config = dict(
    encoder_arch='repvgg',
    model='image captioner',
    dataset='rendered solids tumbling over patterned floors',
    train_examples=195000,
    image_size=32,
    crop_scale_min=0.8,
    horizontal_flip=False,
    tokenizer='word',
    vocab_size=61,
    encoder_norm='batchnorm',
    encoder_activation='silu',
    encoder_depths=[2, 5, 5],
    encoder_kernel_size=3,
    encoder_stem='deep',
    encoder_widths=[80, 112, 176],
    fusion='cross_attention',
    decoder_width=256,
    decoder_layers=8,
    decoder_norm='layernorm',
    decoder_norm_position='post',
    decoder_activation='gelu_tanh',
    decoder_mlp_ratio=2,
    decoder_head_dim=16,
    decoder_fused_qkv=False,
    decoder_bias='all',
    decoder_qk_norm=False,
    decoder_parallel_block=False,
    decoder_inner_norm=False,
    decoder_drop_path=0.1,
    decoder_positions='learned',
    decoder_cross_attention_every=2,
    decoder_tie_embeddings=True,
    init='kaiming_normal',
    residual_init='scaled_by_depth',
    optimizer='soap',
    beta2=0.999,
    lr=0.0035,
    beta1=0.9,
    shampoo_beta=0.95,
    eps=1e-08,
    precondition_frequency=25,
    max_precond_dim=1536,
    one_sided=False,
    adamw_lr_other_params=0.00081,
    grad_clip=5.0,
    steps=12000,
    batch_size=64,
    epochs=3.9,
    lr_schedule='cosine_restarts',
    final_lr_fraction=0,
    warmup_steps=2400,
    weight_decay=0.2,
    adamw_weight_decay_other_params=0,
)
Rows from block 7 of the image encoder of a small image captioner, named by matrix and row number. Rows with one number belong to one channel. Each number is 128 + 24 x the weight over its row's rms, rounded and kept within 0 to 255. All counts start at 0. Numbers have three digits each.
Before each channel's rows are labels from the 100 images, of 14976, where the channel reaches its highest value: "patch colour" is the nearest of a few named colours to the mean colour under the peak; "top examples" is what is common among them. Only what is clearly more common there than usual is listed. The data: rendered solids tumbling over patterned floors.
# c3: 3x3 conv, stride 2 (encoder.blocks.7.c3.weight, 176x112x3x3, each kernel summed), inputs 0-111
# c1: pointwise conv, stride 2 (encoder.blocks.7.c1.weight, 176x112x1x1), inputs 0-111

patch colour: pink
top examples: yellow object
c3.48:125091080113086087111201120128132134140113118157119164137107161118123092192121122119116128111145137129110182092138129123118137138137133110119122084126135108096108123102093126164108119079102104107124114129121157108128114108134075129114108116141119128152128137140138082129090083128130098130098119123126063147123173104144127107129109158133
c1.48:124108089121102118118152101117123143155139110148098130141110120109122109167140131161160067165135121154134141158132114160114130123111133140095110113120120116138135136113096124157073116079096094096115136099128176127123179131105101121079185154086120127128103144123124124115091112110094096130140113148095094114108129124165116119088107148081

patch colour: brown
top examples: bumpy ball; largest object: bumpy ball; sphere
c3.57:138127142132123150129160126162137197120130110144121130112101198137096074102106120129131143150109218127121145107149122135165152139109138108129105178157145142091177144123128153106108103155167121106105141135142123129140139116101120182134114144131100123114132138145147112133129110121152136198130140111146120126139108113119128116119097092106
c1.57:127125168113134106112120117161138207121123073165119144106143197142124087137100136118128163187099173124120110118151117122184179158106120094122154159142121132127142097143118130107106120146125111120114186111142086166140111154099148154147143159122131116138112122133137122134136099135129134164123111115127137142141107158111100120126120105131

patch colour: brown
top examples: brown object; count: four; its colour: brown; checkered object
c3.80:096152081099156126111126118134129164173135155147144137138156132114129111079126137151109108101087142128092133152102075143147126164129138079136152115148126119110168090140121122135108114121112113104150129110147138126130156135102125092125109126137120072135072112110162097125108129122152105125091154101213156138127139173116153125133115114108
c1.80:123115090135119162082144111147123149191109129165121093132182131121103116104137130131136101114119153123097116113123088119129135157136133092125108091116124154107163125166142104110105125138119113113122132104122112141141167099115094105157109137164081116124069101142139123108115138142128127090138159057187140087115157144159128147118128117124

patch colour: pink
top examples: blue object; its colour: blue
c3.26:143148121106118119125176109130118113121090114133144101155128137124116096150141156196100096110110115167108094150147118163118153154104130114141123111144138112108149102145103094119120098093116085100136133121113176108112214103129105126156162125086109122070133153158124097106112110138151169131102121152140141127119141150125129108142102140150
c1.26:098105101140143113149146101118115110137098110146140108134102119134150124114129114173102112128109166173122151144124145180121141121124141149133112127127106127131158116155079112137140108102075101083136115134159194109163200110134118109103126145137077124089098156108146073113113072102156125103137134162137127123126144109141147117140126118131

patch colour: brown
top examples: count: four; green object; purple object
c3.137:106113140134130186111117128118126147098137122114132093125103160111118135122116144155121115174104109109120165138131089132117171156159114133191141050110171178148147149147116094152095132149106160141133119119141118152087120137145134124138137121109136140129093128131113108136166111109143145133179122111144141100127133177120091138139153190127
c1.137:114148167142160158135113168150138142150102140152165144153136147114131148088105109132171121124159174152134127098146106097133145148163141120162132078112202130157139152157134134176160112148119146180147121131115147128116106158142145096166130122082138110136089163134123125126167106143165085148143145130123173126134119148109145131136128133118

patch colour: brown
top examples: grey object; count: four; black object; its colour: grey
c3.89:149103164154104128138139099121129115177146156156163103167111151151123126096132160127145093115112141129150153162139127119144123083096122093147108138133117118119141137105112130112112091095114115149124150124124125139117157082111118170165159098140111157166174146162152127111115117146083128133109126125099119142110121141099130176091201120177
c1.89:153128178114110089136106105166115122150124139145165096158098145117107144122149152106128101098110152149174130137157115123121136133111107134120145120118188126118124136137129120117141093047087128180136100138123117170159143122144106148109142109117136136122144151118151148082136121165100124148147143115095119167111118160102147166092163108170

patch colour: brown
top examples: sphere; bumpy ball
c3.11:084133142115153111086143119129108134142193149091095104124126108133153160145123104105149130158129144106135147113145133143141171122132108129147137137154140158120147125120112124113108120138141135132127147126121100127122135160144096193157116130189089106078113128141154167106092148102102115140116116121080140158141120147134162166100152053138
c1.11:121134106127150107124133165126125175149196133114111136123151111137132144138124083100135128119121139110120129152144162161195145096133145097150122142139112186139127126177080148112137116133134138144134126142141126142155092152114116194175114136155109152135149136118160104097100159124092133167161119098094129176126115122116156160107131119142

patch colour: brown
top examples: blue object; count: four; orange object
c3.157:125124125138102113080113118160138152130121146154134135159121116119096092152129165161150150100113146135166101133104124097163120135126149088119153089157140122131171144109129127117120131109116124125108111142096158094099134098131117178103098103117107133116131123134146123135113119115111071152089125118141092132080117122120153158115218141190
c1.157:112124118145134129129102132155153126101141136156127141167116126130105116163124155162136171125121144141133109149086104109188149124132160104094120098161126142108182150107123130119138147141094134099123126133118155077160127098157124170101128097151173124144096114144137138150087105150117141133083145132143106107123078142083149105110186142167

patch colour: brown
top examples: black object; its colour: black
c3.77:135118112132135151090139130092112143163139118172097117180104147139120133134136129123123115156148090161152158114163163137130141117132159130135171166105140138095145148121127104122152128113122068109092124111178113134125085101133186129123124121151092102176121119134132125093117138124074095156084100106156097097144139123111135141103113140088
c1.77:149135126109138134135148105155121108118084140169133088112102182080121127122154108092079098141125105175143137135158146156119154093110145146150146116161117158089149134107146114104133119119129066098146135103146118129113132137157139103089085124140107114144106109121121148118142130194114089141103107107169090112094153153121127108116120153121